python train.py --embed_dim=256 --text_encoder_drop_path=0.15 --text_encoder_positions="rope" --residual_init="none" --grad_clip=1.0 --cautious_weight_decay=true --decay_fraction=0.4
Rows from block 4 of the audio encoder of a small contrastive audio-text model, named by matrix and row number. Rows with one number belong to one channel. Each number is 200 + 30 x the weight over its row's rms, rounded and kept within 0 to 999. All counts start at 0. After the name is the row's rms in percent of the matrix's.
After each channel's rows are labels from the 100 clips, of 14848, where the channel reaches its highest value: "top examples" is what is common among them. Only what is clearly more common there than usual is listed. The data: telephone keypad tones over noise or synthetic speech.
# convs0: first width-7 conv (encoder.blocks.4.convs.0.weight, 96x96x7, each kernel summed), inputs 0-95
# convs1: second width-7 conv (encoder.blocks.4.convs.1.weight, 96x96x7, transposed, each kernel summed), outputs 0-95

convs0.82,110,137,218,181,269,85,199,212,219,193,175,195,220,261,217,187,170,179,174,189,194,185,208,212,243,223,232,179,182,189,199,235,224,199,199,230,276,192,206,178,179,190,211,179,218,152,213,202,211,232,191,186,192,208,195,160,235,181,196,204,187,208,200,180,235,217,205,220,192,196,72,197,203,180,167,180,155,209,200,218,178,239,188,208,216,205,252,191,234,202,197,167,207,204,192,199,247
convs1.82,123,276,214,257,212,216,209,171,219,215,159,190,221,168,249,199,165,230,222,181,169,170,166,228,132,182,130,186,199,167,186,199,165,181,210,229,206,209,232,194,203,211,242,221,166,183,223,166,257,155,210,172,193,234,198,218,148,209,275,180,212,156,171,170,177,173,190,202,207,195,251,194,163,161,172,184,221,178,205,218,224,222,223,131,188,212,158,211,149,225,199,186,184,188,204,206,175
top examples: key "C"; first key: C

convs0.56,095,238,200,165,170,156,220,166,205,216,244,184,199,203,228,137,196,219,178,222,209,250,198,230,213,176,193,121,223,191,285,214,202,193,181,232,182,151,214,208,228,182,168,207,220,257,243,170,221,209,258,181,235,198,196,194,190,194,181,157,179,136,197,188,213,251,194,171,199,242,243,193,202,227,243,199,237,214,200,208,170,221,253,179,157,218,160,215,179,166,222,217,161,195,152,205,184
convs1.56,109,158,209,210,213,223,174,175,215,171,158,216,179,272,201,196,164,171,214,264,256,184,217,200,224,195,252,220,200,172,196,199,203,246,226,208,224,264,220,223,191,158,219,196,183,221,250,227,203,203,158,194,165,175,156,184,191,153,189,250,235,223,260,260,219,188,204,182,232,205,236,234,228,219,267,186,200,235,209,227,202,156,225,183,168,169,203,184,251,211,191,203,174,228,163,208,159
top examples: key "0"; last key: 0; first key: 0; thin (high-pass)

convs0.36,105,207,221,188,153,175,172,203,255,193,182,204,205,194,194,188,190,197,170,247,190,189,242,198,161,231,257,211,158,219,205,198,178,174,191,177,184,180,246,126,194,206,159,167,195,217,218,262,189,208,165,113,188,228,215,205,230,163,245,168,171,215,167,223,190,208,154,254,169,203,195,205,167,234,219,186,237,175,225,167,191,127,189,229,219,170,205,194,227,186,193,166,250,225,217,261,199
convs1.36,096,180,170,199,180,240,215,148,188,184,252,185,199,194,217,166,131,195,236,136,212,208,241,207,212,157,219,146,200,200,215,232,192,244,210,250,190,198,208,206,252,214,228,216,253,182,182,155,195,263,171,200,194,207,238,197,200,197,193,214,185,180,182,173,210,218,230,126,160,243,183,183,196,200,128,212,189,186,208,248,174,171,186,195,239,196,224,207,132,190,212,213,227,134,215,191,172
top examples: key "0"

convs0.85,092,174,193,207,158,177,148,177,186,195,181,154,171,157,193,171,213,185,164,177,184,205,184,199,144,246,222,123,224,173,188,179,174,197,248,201,208,198,186,235,227,215,155,147,209,156,193,195,194,237,231,140,210,205,194,161,158,233,199,102,172,184,218,169,182,196,175,213,211,182,178,223,154,220,206,174,200,181,174,211,201,191,222,148,202,201,156,176,183,154,203,188,198,191,229,256,141
convs1.85,093,212,213,126,232,201,181,222,183,181,213,196,175,198,209,243,181,125,220,210,231,216,167,192,193,208,254,140,243,135,208,198,212,246,191,228,179,169,216,207,204,199,223,192,217,175,206,179,251,191,182,184,191,206,200,192,250,167,231,208,256,195,185,212,200,163,197,181,168,214,209,180,166,184,280,117,231,211,234,213,220,180,133,223,187,200,207,165,208,147,228,214,228,197,194,149,184
top examples: key "#"; mains hum; last key: #; first key: #

convs0.49,127,218,210,141,208,138,205,177,233,211,177,193,209,179,223,177,185,211,203,168,194,181,193,176,191,263,170,207,205,159,233,255,152,229,235,210,192,163,228,179,213,232,240,194,225,167,203,200,197,140,200,262,234,187,181,206,221,198,268,217,180,257,168,223,207,191,170,165,204,182,172,210,220,185,225,241,175,324,211,162,221,200,193,159,178,205,174,209,218,212,218,198,187,179,216,170,220
convs1.49,128,202,169,188,182,179,216,167,182,205,169,210,239,189,252,164,202,209,181,214,224,125,179,155,133,88,200,208,172,259,170,201,207,188,175,172,187,205,184,199,198,192,202,183,184,185,207,161,234,197,240,177,169,181,235,185,189,174,165,214,185,187,254,141,217,158,179,228,229,181,193,178,197,156,192,156,156,176,190,202,185,233,172,186,216,145,220,223,214,179,209,171,207,177,188,131,202
top examples: pink noise; number of keys: 1

convs0.28,089,241,185,165,178,151,192,183,221,170,174,208,192,267,204,217,165,260,207,178,151,192,227,227,227,191,215,193,205,184,200,216,166,213,208,248,204,173,230,212,187,166,198,168,167,204,210,218,187,205,190,234,248,205,246,212,253,197,179,235,214,211,121,226,195,196,180,208,177,257,175,177,203,225,197,213,213,241,230,184,260,200,152,167,254,241,194,177,185,221,284,242,194,179,195,234,151
convs1.28,089,241,201,242,195,226,172,194,256,240,183,157,237,212,224,186,194,158,138,195,183,241,181,191,216,194,187,171,154,205,238,219,211,190,206,191,203,250,202,172,185,188,188,216,214,203,208,241,216,234,196,208,238,207,219,225,180,172,199,215,214,153,173,170,191,204,216,158,143,140,144,192,230,273,228,234,232,136,161,144,155,186,181,216,169,218,227,266,171,200,199,172,207,208,243,214,196
top examples: key "*"; first key: *; last key: *; number of keys: 2

convs0.76,100,215,203,269,203,249,175,242,210,217,213,248,202,104,196,180,151,197,236,173,208,184,162,211,148,215,218,196,177,215,214,230,207,128,242,216,218,191,217,173,179,236,212,227,234,180,213,172,236,179,221,227,194,152,162,188,165,194,144,243,247,218,170,240,233,199,171,246,149,201,216,221,194,157,199,150,209,204,218,215,182,194,192,171,212,154,196,217,231,214,204,212,237,221,163,210,201
convs1.76,115,154,174,167,211,165,159,196,184,219,181,218,202,190,214,189,254,189,184,193,229,210,266,188,172,205,136,217,234,151,228,126,225,195,155,206,197,203,186,225,198,203,197,140,233,221,220,205,140,243,180,146,194,182,247,213,217,226,213,138,205,187,171,221,146,240,224,225,172,145,188,235,210,187,192,158,203,178,163,155,143,180,193,196,204,177,219,232,158,190,229,205,215,173,181,215,207
top examples: key "C"

convs0.37,070,152,217,208,205,189,226,199,147,226,233,157,156,228,189,155,188,178,138,170,214,228,170,183,192,195,234,217,196,193,205,192,218,207,178,199,151,226,211,138,217,177,148,231,187,227,266,257,227,205,266,232,194,227,232,177,255,205,173,166,193,212,215,206,221,190,210,172,215,253,160,197,177,250,236,204,216,237,254,146,238,197,188,190,234,216,237,193,204,183,237,203,211,163,238,221,206
convs1.37,090,188,223,211,182,177,167,189,200,225,174,232,203,207,240,165,202,209,148,189,229,180,228,194,204,177,168,175,214,178,218,241,188,167,176,243,232,238,237,250,209,190,228,217,142,242,123,197,135,234,213,174,229,212,179,259,263,247,201,190,208,160,173,222,199,174,168,212,205,206,221,211,192,213,220,217,227,160,199,205,184,135,172,168,224,195,220,238,217,219,153,260,203,212,236,257,180
top examples: key "2"; last key: 2; first key: 2; number of keys: 2

convs0.77,098,178,218,198,242,236,212,204,221,235,201,188,229,196,199,204,218,168,224,181,167,256,228,219,192,237,219,235,188,200,170,156,264,202,200,231,217,137,236,156,200,201,142,257,143,207,224,253,213,179,255,185,206,247,229,212,142,182,200,182,174,145,228,230,219,146,207,186,158,244,208,181,218,263,221,160,213,210,205,226,247,199,214,211,187,184,219,193,189,203,256,224,233,206,207,186,193
convs1.77,089,242,260,224,185,177,194,160,201,219,192,145,210,204,228,213,218,258,219,172,243,219,205,166,244,216,210,185,246,208,233,178,236,219,184,235,207,224,233,259,222,178,231,208,230,184,205,218,197,242,193,234,241,187,166,202,197,174,233,158,243,206,238,153,162,156,170,204,190,220,173,221,222,205,175,174,167,199,278,214,155,228,228,214,205,196,230,189,185,219,240,131,204,265,194,205,167
top examples: key "1"; first key: 1; number of keys: 2; number of keys: 1

convs0.3,097,212,241,165,240,230,208,261,183,178,184,197,206,174,154,231,191,194,227,170,188,200,199,162,173,248,207,212,205,202,282,228,141,233,226,159,209,208,214,168,152,213,206,140,213,135,244,206,193,185,171,215,199,215,223,229,248,201,185,205,203,201,189,222,227,162,216,201,183,215,258,157,226,198,193,159,220,215,196,177,171,235,152,205,230,178,232,203,233,200,246,146,271,190,166,196,193
convs1.3,094,210,182,177,174,151,207,181,195,191,173,155,164,202,161,174,192,189,204,154,167,191,229,199,194,175,138,187,183,184,226,189,266,210,215,162,159,195,157,188,259,228,187,175,232,172,184,151,199,207,143,235,222,160,254,220,161,228,203,229,175,207,192,170,182,189,185,189,169,162,217,198,192,204,174,183,203,178,223,211,147,203,193,204,159,192,203,197,151,150,239,172,305,234,161,195,187
top examples: key "2"

convs0.21,111,204,167,192,209,192,224,178,168,203,245,180,193,180,230,201,219,158,248,173,207,177,193,156,190,180,194,181,133,200,221,231,159,197,168,177,206,207,200,256,234,204,171,283,205,229,206,223,177,226,129,171,150,187,185,223,250,192,189,268,191,234,216,198,193,181,216,192,237,144,188,181,165,230,214,197,181,170,205,220,250,172,275,209,227,192,248,218,212,227,169,176,193,218,246,168,189
convs1.21,100,193,185,189,241,234,211,235,216,161,274,218,185,230,149,238,163,264,195,146,204,164,172,231,220,216,224,152,156,197,178,173,217,203,241,241,192,146,180,220,136,213,163,189,202,206,205,173,195,200,219,232,193,199,188,205,227,169,183,185,184,213,230,247,212,223,180,228,242,225,199,157,186,177,200,176,176,213,219,186,159,227,197,215,176,180,219,152,170,149,190,266,209,191,212,275,228
top examples: key "8"

convs0.42,100,304,198,249,221,185,221,247,217,223,206,154,208,186,157,159,207,242,198,202,230,175,220,193,234,213,201,143,174,218,231,173,157,296,189,224,209,237,194,212,201,205,119,206,227,217,240,174,185,198,146,174,227,223,198,196,201,215,203,209,198,247,209,199,214,205,193,248,245,221,249,176,184,193,183,201,213,219,162,190,247,185,223,220,192,205,184,169,240,157,201,192,165,189,214,207,224
convs1.42,101,141,215,174,231,215,214,194,230,190,216,190,162,179,178,214,176,176,189,165,215,218,233,201,168,188,251,123,109,224,210,246,194,226,241,189,206,155,185,234,193,169,244,200,219,167,203,251,212,209,188,199,149,155,191,187,191,118,209,243,226,169,199,210,205,185,221,158,181,198,205,216,181,221,224,192,185,213,248,189,151,189,181,207,214,162,230,168,219,156,199,222,157,231,174,151,174
top examples: key "0"

convs0.55,102,177,214,171,215,227,166,273,205,159,201,171,202,276,176,231,229,258,233,156,213,200,221,190,223,223,252,175,224,205,232,232,215,218,206,267,221,245,196,224,207,203,170,241,218,177,212,177,214,222,204,216,239,209,218,193,208,163,212,137,217,198,236,195,251,178,203,191,232,187,238,161,211,176,186,101,192,155,205,151,191,151,192,190,184,175,185,212,203,222,190,159,201,223,207,169,192
convs1.55,091,220,145,232,231,118,209,229,178,194,205,238,222,203,192,209,201,121,226,210,198,226,245,207,183,157,182,210,188,171,189,198,193,159,175,135,162,156,213,145,235,223,219,201,224,198,221,216,246,214,188,210,165,160,194,243,155,179,232,215,183,226,163,225,237,175,174,191,167,134,205,210,213,195,183,210,191,158,230,205,172,276,250,184,191,168,205,159,201,204,175,193,228,221,190,171,214
top examples: key "*"

convs0.59,098,163,190,223,149,174,211,193,169,201,251,226,188,177,240,178,153,209,218,168,149,207,177,245,156,266,219,184,200,182,200,263,199,194,201,186,200,260,196,200,205,177,189,184,168,170,226,191,216,170,200,153,154,176,173,201,176,187,208,312,194,198,150,158,178,142,190,205,176,188,235,176,205,185,177,224,205,216,217,167,205,204,191,124,160,172,206,186,153,213,194,213,214,179,182,207,186
convs1.59,103,188,196,211,195,140,185,179,187,256,203,213,224,169,183,193,214,175,159,196,237,251,169,176,218,173,155,236,224,173,259,201,208,189,194,241,166,206,229,223,176,167,246,220,173,164,184,211,173,245,203,162,205,173,172,210,215,255,218,129,151,167,249,223,190,159,218,228,215,214,138,142,228,208,226,124,183,157,206,250,192,199,181,222,224,219,190,225,208,202,186,229,219,177,195,216,206
top examples: quiet level; number of keys: 1; pink noise

convs0.61,091,203,185,188,207,226,174,169,248,216,178,228,221,216,214,205,172,188,169,278,163,277,232,192,196,205,208,239,158,216,236,249,183,208,215,198,195,256,171,208,193,197,172,233,194,234,189,162,162,223,231,166,188,200,176,182,202,286,155,164,196,217,174,196,186,183,221,236,129,210,139,206,177,135,175,174,171,164,164,188,209,213,210,231,221,209,198,203,203,224,198,240,208,207,142,214,229
convs1.61,098,186,223,159,233,214,214,180,227,205,212,218,157,184,223,195,269,191,208,176,91,177,196,182,232,235,196,232,280,181,194,206,193,183,226,211,210,186,148,230,259,208,235,230,216,211,210,264,218,214,188,208,192,178,172,220,244,265,219,200,216,243,190,231,200,189,194,195,202,184,230,196,176,154,164,242,174,220,197,197,222,193,172,207,203,180,208,248,160,208,168,153,153,159,182,200,230
top examples: key "1"; number of keys: 1; number of keys: 2; last key: 1

convs0.54,087,155,176,178,195,193,214,187,197,230,181,210,190,174,275,191,226,236,185,212,195,199,204,200,213,214,180,178,201,132,193,209,197,177,200,166,171,177,227,221,170,188,193,232,186,229,180,127,212,262,236,317,211,190,201,190,239,173,249,202,199,270,180,171,192,263,234,183,236,181,151,192,190,190,205,191,185,173,229,241,199,187,217,174,213,186,215,150,158,157,201,168,194,198,187,225,181
convs1.54,113,222,195,225,260,242,227,227,220,178,115,189,163,201,200,185,140,179,203,201,210,211,192,186,214,257,213,158,165,263,199,185,210,215,221,216,240,223,166,207,225,230,214,215,195,235,151,247,202,223,183,171,177,185,212,206,225,172,108,179,199,211,185,148,177,187,246,188,197,200,233,223,182,174,175,193,209,184,188,164,201,162,211,219,201,219,209,219,207,227,222,224,200,250,244,129,256
top examples: key "#"; key "9"; last key: #

convs0.75,107,222,183,244,181,237,228,196,197,187,210,189,196,164,197,183,213,153,219,202,213,214,221,165,230,112,180,191,202,149,227,198,169,213,218,199,238,165,216,221,225,193,202,261,163,178,228,267,229,206,188,148,217,264,170,205,187,212,212,187,164,232,209,220,156,188,240,173,216,287,222,198,148,199,233,198,171,108,181,192,181,238,161,230,217,198,195,183,179,213,199,218,189,180,208,187,222
convs1.75,097,233,200,227,183,105,241,167,200,181,185,204,197,183,201,206,257,248,206,191,189,202,209,240,185,118,184,219,185,162,227,241,194,234,186,199,189,211,202,245,207,225,205,188,216,194,227,123,184,188,171,160,191,171,229,215,227,202,262,231,176,220,144,246,198,200,158,205,247,182,207,190,176,211,173,207,196,243,167,271,158,196,191,221,173,183,193,193,170,228,180,193,233,209,229,186,149
top examples: key "5"; first key: 5; last key: 5; number of keys: 2

convs0.30,110,163,178,193,201,132,185,210,261,199,181,205,212,297,205,229,208,231,164,172,174,201,229,216,218,154,152,213,225,251,235,189,200,295,177,190,173,209,198,239,193,189,191,201,253,191,228,182,213,163,223,206,201,215,169,224,194,194,193,170,208,223,222,177,299,189,174,217,198,240,179,197,190,167,191,154,192,186,206,200,224,204,240,208,174,248,164,220,208,183,203,188,259,206,202,215,203
convs1.30,105,217,187,248,180,214,275,211,197,183,170,224,195,195,199,197,194,168,188,226,169,232,189,147,225,188,157,205,241,107,157,227,185,151,202,159,200,172,193,206,216,193,201,188,215,196,222,237,255,215,187,193,152,205,194,144,178,178,144,216,213,208,164,165,210,192,150,187,201,153,211,222,169,135,137,206,184,123,178,184,234,193,235,222,213,167,193,173,222,192,204,194,174,206,182,205,175
top examples: pink noise

convs0.68,098,173,202,225,201,207,246,219,163,212,175,216,180,170,202,185,208,196,229,179,199,199,216,272,217,221,181,182,215,146,229,178,170,265,164,206,260,187,133,196,182,137,208,209,201,193,251,240,231,177,155,175,178,163,195,228,158,166,188,224,250,206,229,196,191,184,131,239,216,197,174,224,215,179,176,283,243,218,224,147,149,210,183,221,195,220,205,198,164,176,201,184,205,210,209,212,217
convs1.68,082,201,200,157,198,170,218,174,153,211,198,177,147,193,182,229,192,201,190,188,202,267,182,184,173,203,221,163,146,231,197,259,217,175,187,151,175,213,213,191,152,227,224,197,152,181,171,214,161,195,258,274,238,170,159,171,182,265,208,230,241,244,197,168,241,173,210,184,201,215,208,198,185,184,206,231,160,192,225,191,202,192,191,207,279,176,177,198,232,154,169,257,205,183,227,219,186
top examples: pink noise; number of keys: 1; muffled (low-pass)

convs0.60,108,191,203,240,194,165,182,209,131,218,197,171,209,209,215,207,236,246,196,166,198,190,167,180,225,152,222,222,168,154,201,194,213,301,186,198,157,167,199,192,195,186,184,241,217,176,197,236,192,202,153,222,151,187,193,242,160,175,200,156,215,160,217,230,228,188,252,171,207,204,172,278,166,141,194,273,201,197,213,203,199,241,158,229,197,208,200,223,237,222,200,192,220,229,166,189,216
convs1.60,103,241,200,155,189,203,255,169,155,172,154,176,232,159,178,161,179,203,181,188,220,167,193,206,161,204,199,204,182,216,173,147,225,141,182,174,195,172,215,192,167,160,173,199,180,257,139,139,188,169,235,246,206,203,186,161,184,234,225,177,275,222,192,149,190,163,137,152,182,160,201,194,170,206,239,202,182,176,180,197,192,176,228,155,209,175,175,191,202,194,161,209,183,234,209,184,183
top examples: pink noise

convs0.84,101,189,204,162,179,172,224,193,192,221,173,219,177,206,184,195,232,189,239,232,180,167,186,185,185,167,176,220,205,196,210,198,203,254,230,202,217,225,201,198,213,186,182,199,248,236,175,97,239,194,185,189,191,193,234,205,196,230,173,252,207,218,142,208,195,208,239,226,242,206,169,283,209,194,149,317,215,222,190,225,207,167,230,186,219,179,256,217,217,183,240,198,237,202,203,233,197
convs1.84,106,232,238,167,147,244,160,154,181,214,179,131,183,163,230,189,166,208,202,178,193,241,210,214,218,205,227,169,159,243,206,200,199,233,240,205,209,198,222,202,173,188,214,183,214,164,188,214,195,164,220,252,207,226,283,151,238,225,184,187,270,183,202,189,152,166,192,183,141,206,188,174,189,152,166,213,146,220,170,220,186,229,158,179,223,164,192,192,195,149,184,163,173,198,185,179,177
top examples: pink noise; number of keys: 1; white noise

convs0.79,104,165,197,189,189,133,169,204,249,238,155,226,190,220,145,149,179,225,144,206,209,218,231,165,200,286,191,202,221,226,232,211,188,229,187,224,125,179,175,187,185,171,205,196,245,198,186,199,208,203,197,215,196,190,187,182,201,169,185,162,200,269,218,216,273,205,214,236,190,154,195,222,184,186,169,182,197,257,235,197,204,223,232,208,271,209,200,192,182,199,211,201,262,197,183,154,192
convs1.79,108,202,192,194,167,171,236,202,239,172,196,232,201,206,224,172,153,209,197,145,208,186,194,225,144,132,152,209,220,217,130,195,239,189,161,165,168,193,199,155,201,185,243,205,214,168,181,155,228,206,197,221,134,145,195,192,193,234,224,207,191,228,216,188,204,203,182,176,171,154,182,223,178,199,151,193,215,147,232,199,245,215,180,173,146,165,218,246,189,202,225,185,163,181,136,147,193
top examples: key "#"; first key: #; last key: #

convs0.89,083,167,211,188,209,192,265,177,211,247,159,242,217,231,235,173,220,145,187,216,202,208,128,188,186,285,228,230,198,140,215,180,204,224,211,213,200,198,232,160,222,188,192,251,185,243,204,255,209,190,180,198,178,194,167,218,152,214,173,213,180,230,198,187,206,190,265,176,223,206,205,203,180,240,218,211,247,186,234,239,204,200,180,220,212,201,251,177,189,142,227,204,200,217,198,142,137
convs1.89,089,242,183,187,206,210,189,196,186,221,212,171,248,174,182,259,172,254,199,162,208,195,237,234,269,225,161,218,211,227,170,170,216,199,212,250,163,199,193,206,202,237,246,245,190,244,167,200,212,197,172,189,201,183,188,178,217,187,215,223,196,219,204,233,153,207,156,193,182,254,189,261,238,142,163,143,180,251,232,203,167,186,188,209,224,201,213,257,191,192,204,247,161,260,195,198,250
top examples: key "#"; number of keys: 2; first key: #; last key: #

convs0.22,101,151,205,185,202,177,161,190,197,161,226,186,170,214,162,263,179,161,255,182,198,232,195,183,201,152,186,209,138,174,246,216,215,163,218,227,273,242,211,197,177,198,255,209,198,218,204,217,178,239,183,167,179,250,216,206,185,179,202,240,232,260,175,265,191,163,178,239,198,163,180,180,235,203,155,181,173,167,197,145,216,197,199,184,236,177,245,231,230,165,180,167,187,208,186,220,207
convs1.22,098,171,235,223,227,177,204,259,192,190,245,223,215,219,182,170,184,279,187,228,205,214,182,222,230,149,193,252,223,162,202,246,209,193,210,168,180,209,202,168,180,204,165,157,241,190,207,200,205,208,182,173,173,214,217,188,196,202,260,145,150,182,256,162,202,223,227,239,197,176,217,193,178,123,184,223,214,210,159,192,185,224,185,181,167,195,179,194,106,191,236,205,180,163,236,158,200
top examples: pink noise; number of keys: 1

convs0.46,113,250,233,197,227,292,193,201,226,208,185,231,201,183,181,191,210,313,167,211,209,169,204,203,231,199,187,196,219,216,220,221,192,206,216,238,296,197,183,163,222,226,234,242,204,181,172,230,230,180,189,160,164,174,167,215,155,188,265,180,192,184,210,236,206,166,181,203,203,173,255,212,216,183,145,186,193,205,225,211,171,240,196,180,188,219,163,165,184,206,228,200,221,191,179,173,222
convs1.46,119,204,237,204,138,191,195,202,180,197,155,159,228,214,190,186,177,117,232,209,223,157,185,207,187,181,233,200,158,152,193,172,203,161,152,171,99,207,178,231,215,189,210,185,181,226,174,179,175,216,155,248,218,180,170,230,116,209,173,198,225,198,212,203,197,196,193,179,212,170,167,192,193,249,167,210,219,167,209,189,235,264,193,172,233,175,208,228,203,200,178,199,223,222,222,146,223
top examples: key "D"; last key: D

convs0.18,096,190,174,201,207,134,197,182,221,197,221,155,210,204,190,188,189,180,175,210,155,188,186,154,181,175,192,215,155,240,172,181,248,166,212,197,167,184,172,203,200,164,193,218,188,188,219,193,245,234,191,197,205,211,226,182,241,255,167,225,193,245,172,216,199,268,228,189,225,178,213,181,198,209,251,153,215,160,173,254,188,181,246,159,188,199,312,225,175,216,202,208,179,222,233,130,172
convs1.18,084,155,166,195,230,215,186,215,209,220,227,243,202,225,200,186,167,202,208,183,214,174,190,191,195,255,219,226,160,218,239,157,174,205,163,231,163,250,213,243,189,183,154,187,203,216,147,205,151,191,225,198,177,215,179,158,285,226,192,190,217,191,206,252,180,209,184,185,196,261,179,218,261,208,203,177,210,214,242,208,269,189,162,190,201,171,170,226,205,166,189,212,219,195,152,285,158
top examples: key "5"; first key: 5; last key: 5

convs0.6,111,220,194,156,179,195,172,153,230,182,156,214,179,289,199,194,193,160,172,162,197,184,224,220,191,204,226,253,232,218,173,206,190,328,209,183,227,181,202,222,253,203,198,195,288,190,218,283,208,209,204,168,190,139,182,222,231,198,189,212,203,198,185,239,178,221,228,189,190,182,182,208,207,180,160,243,211,193,178,211,203,188,176,193,193,179,191,210,234,181,202,205,217,210,217,229,162
convs1.6,111,285,193,215,158,200,265,174,164,202,220,165,203,193,232,232,227,210,182,172,201,198,173,154,196,178,153,145,196,146,168,151,212,178,248,217,182,143,220,137,194,195,230,175,136,169,201,159,264,144,215,211,211,173,198,166,180,198,196,202,205,212,152,168,221,160,155,194,180,180,186,202,197,178,178,206,176,182,204,205,247,212,204,206,188,183,153,206,167,175,250,204,209,174,214,190,206
top examples: key "8"; pink noise

convs0.44,082,168,146,182,196,191,196,210,171,219,188,178,178,232,238,252,214,235,185,172,199,247,217,195,175,182,112,178,199,151,207,193,153,168,194,185,187,219,192,202,229,183,162,242,170,189,199,103,190,182,206,222,245,207,206,214,224,214,194,144,231,226,163,206,217,210,277,172,245,225,133,175,227,215,203,187,180,159,186,191,244,193,268,189,175,196,172,195,191,197,187,196,157,205,206,199,189
convs1.44,086,191,195,207,226,244,245,148,192,189,160,200,232,189,226,213,157,177,163,243,130,234,217,230,257,244,216,228,167,214,202,201,227,218,230,220,243,238,168,256,171,238,155,195,226,222,182,251,207,233,222,240,202,207,184,216,212,150,200,232,210,226,208,212,257,207,120,185,209,178,238,198,168,200,202,188,181,224,177,184,209,214,233,220,185,194,190,129,216,231,174,208,198,184,209,145,173
top examples: key "7"; last key: 7

convs0.31,104,189,247,251,195,218,202,233,124,180,205,175,182,167,179,186,179,208,215,160,173,199,159,217,192,248,204,204,227,255,232,248,194,218,220,205,213,248,199,176,169,208,206,204,183,153,182,162,147,224,172,195,182,136,221,183,215,197,164,278,173,247,173,203,182,179,213,256,192,203,245,180,171,172,183,234,213,243,167,243,175,174,212,212,184,190,229,242,168,182,154,248,225,185,175,221,198
convs1.31,099,174,239,153,183,184,167,193,196,201,184,214,218,193,159,222,196,151,139,146,224,240,224,201,226,188,200,203,187,172,211,121,185,241,210,204,205,257,179,213,171,197,226,171,177,235,186,214,168,201,201,209,181,172,165,187,169,228,231,136,132,157,206,201,136,214,203,199,190,232,184,138,233,160,234,158,190,169,214,232,150,170,150,187,243,210,212,237,165,186,194,228,193,178,207,199,189
top examples: quiet level; white noise; number of keys: 1

convs0.81,109,178,168,151,187,195,247,197,189,244,188,180,192,217,196,186,197,256,165,164,204,203,212,227,194,257,197,187,229,177,183,191,244,191,190,263,192,241,194,205,202,210,162,195,176,249,155,205,247,203,206,196,237,170,199,192,209,194,163,207,185,237,170,187,171,246,188,222,200,122,152,192,267,172,241,203,208,264,187,212,199,138,213,206,201,187,238,173,216,206,253,217,236,196,186,127,240
convs1.81,111,174,173,214,189,196,234,201,210,172,192,224,187,189,174,264,204,203,182,187,245,238,218,180,178,176,195,226,182,184,150,259,185,144,134,145,173,191,249,165,202,205,211,171,175,130,191,217,196,198,173,223,172,122,221,204,149,169,176,182,141,222,183,183,195,204,194,178,212,190,206,243,201,209,179,175,173,168,213,180,221,236,192,152,177,178,170,187,197,213,164,245,216,250,192,128,220
top examples: key "1"; last key: 1

convs0.4,102,208,154,160,204,222,196,226,257,157,157,223,196,195,221,164,104,136,255,198,175,160,214,208,170,184,206,162,252,216,185,215,191,142,233,177,221,228,193,166,212,161,216,184,198,213,206,226,210,204,209,234,221,197,158,241,238,208,255,197,231,190,194,182,221,227,197,255,208,178,229,229,183,141,238,166,188,217,209,166,204,226,172,195,258,196,182,189,198,169,174,216,246,230,211,192,175
convs1.4,096,182,200,175,174,185,189,213,252,265,169,202,180,171,241,150,206,159,229,224,164,163,228,123,154,143,160,168,191,186,184,231,205,166,160,212,189,173,192,177,213,218,194,150,228,186,220,169,188,213,172,175,199,201,226,209,184,213,201,199,180,160,197,246,247,195,276,217,185,182,183,202,175,223,263,231,245,156,215,188,233,192,187,222,230,207,189,253,244,210,158,173,195,185,195,163,176
top examples: key "B"; last key: B

convs0.51,087,220,156,213,216,124,179,231,208,201,235,214,220,185,211,217,195,195,206,176,173,183,212,239,196,229,175,239,205,172,214,157,177,205,218,207,218,214,136,215,207,197,212,209,223,259,208,153,220,197,252,219,119,198,195,174,185,182,173,257,179,210,218,205,245,214,247,220,214,205,197,273,201,190,221,305,187,172,204,207,199,226,156,215,208,189,244,226,249,183,205,226,253,211,213,229,180
convs1.51,103,211,244,147,162,238,155,182,157,230,184,133,171,134,234,167,162,190,193,190,183,205,190,180,202,175,236,198,198,208,208,185,204,184,196,182,202,214,166,207,213,179,157,152,197,189,202,237,140,217,185,203,221,223,254,179,226,230,196,205,214,160,190,202,177,156,195,171,173,243,172,234,163,211,209,204,198,199,150,171,151,230,198,140,227,198,159,139,213,176,163,184,161,168,169,142,163
top examples: key "5"; first key: 5; last key: 5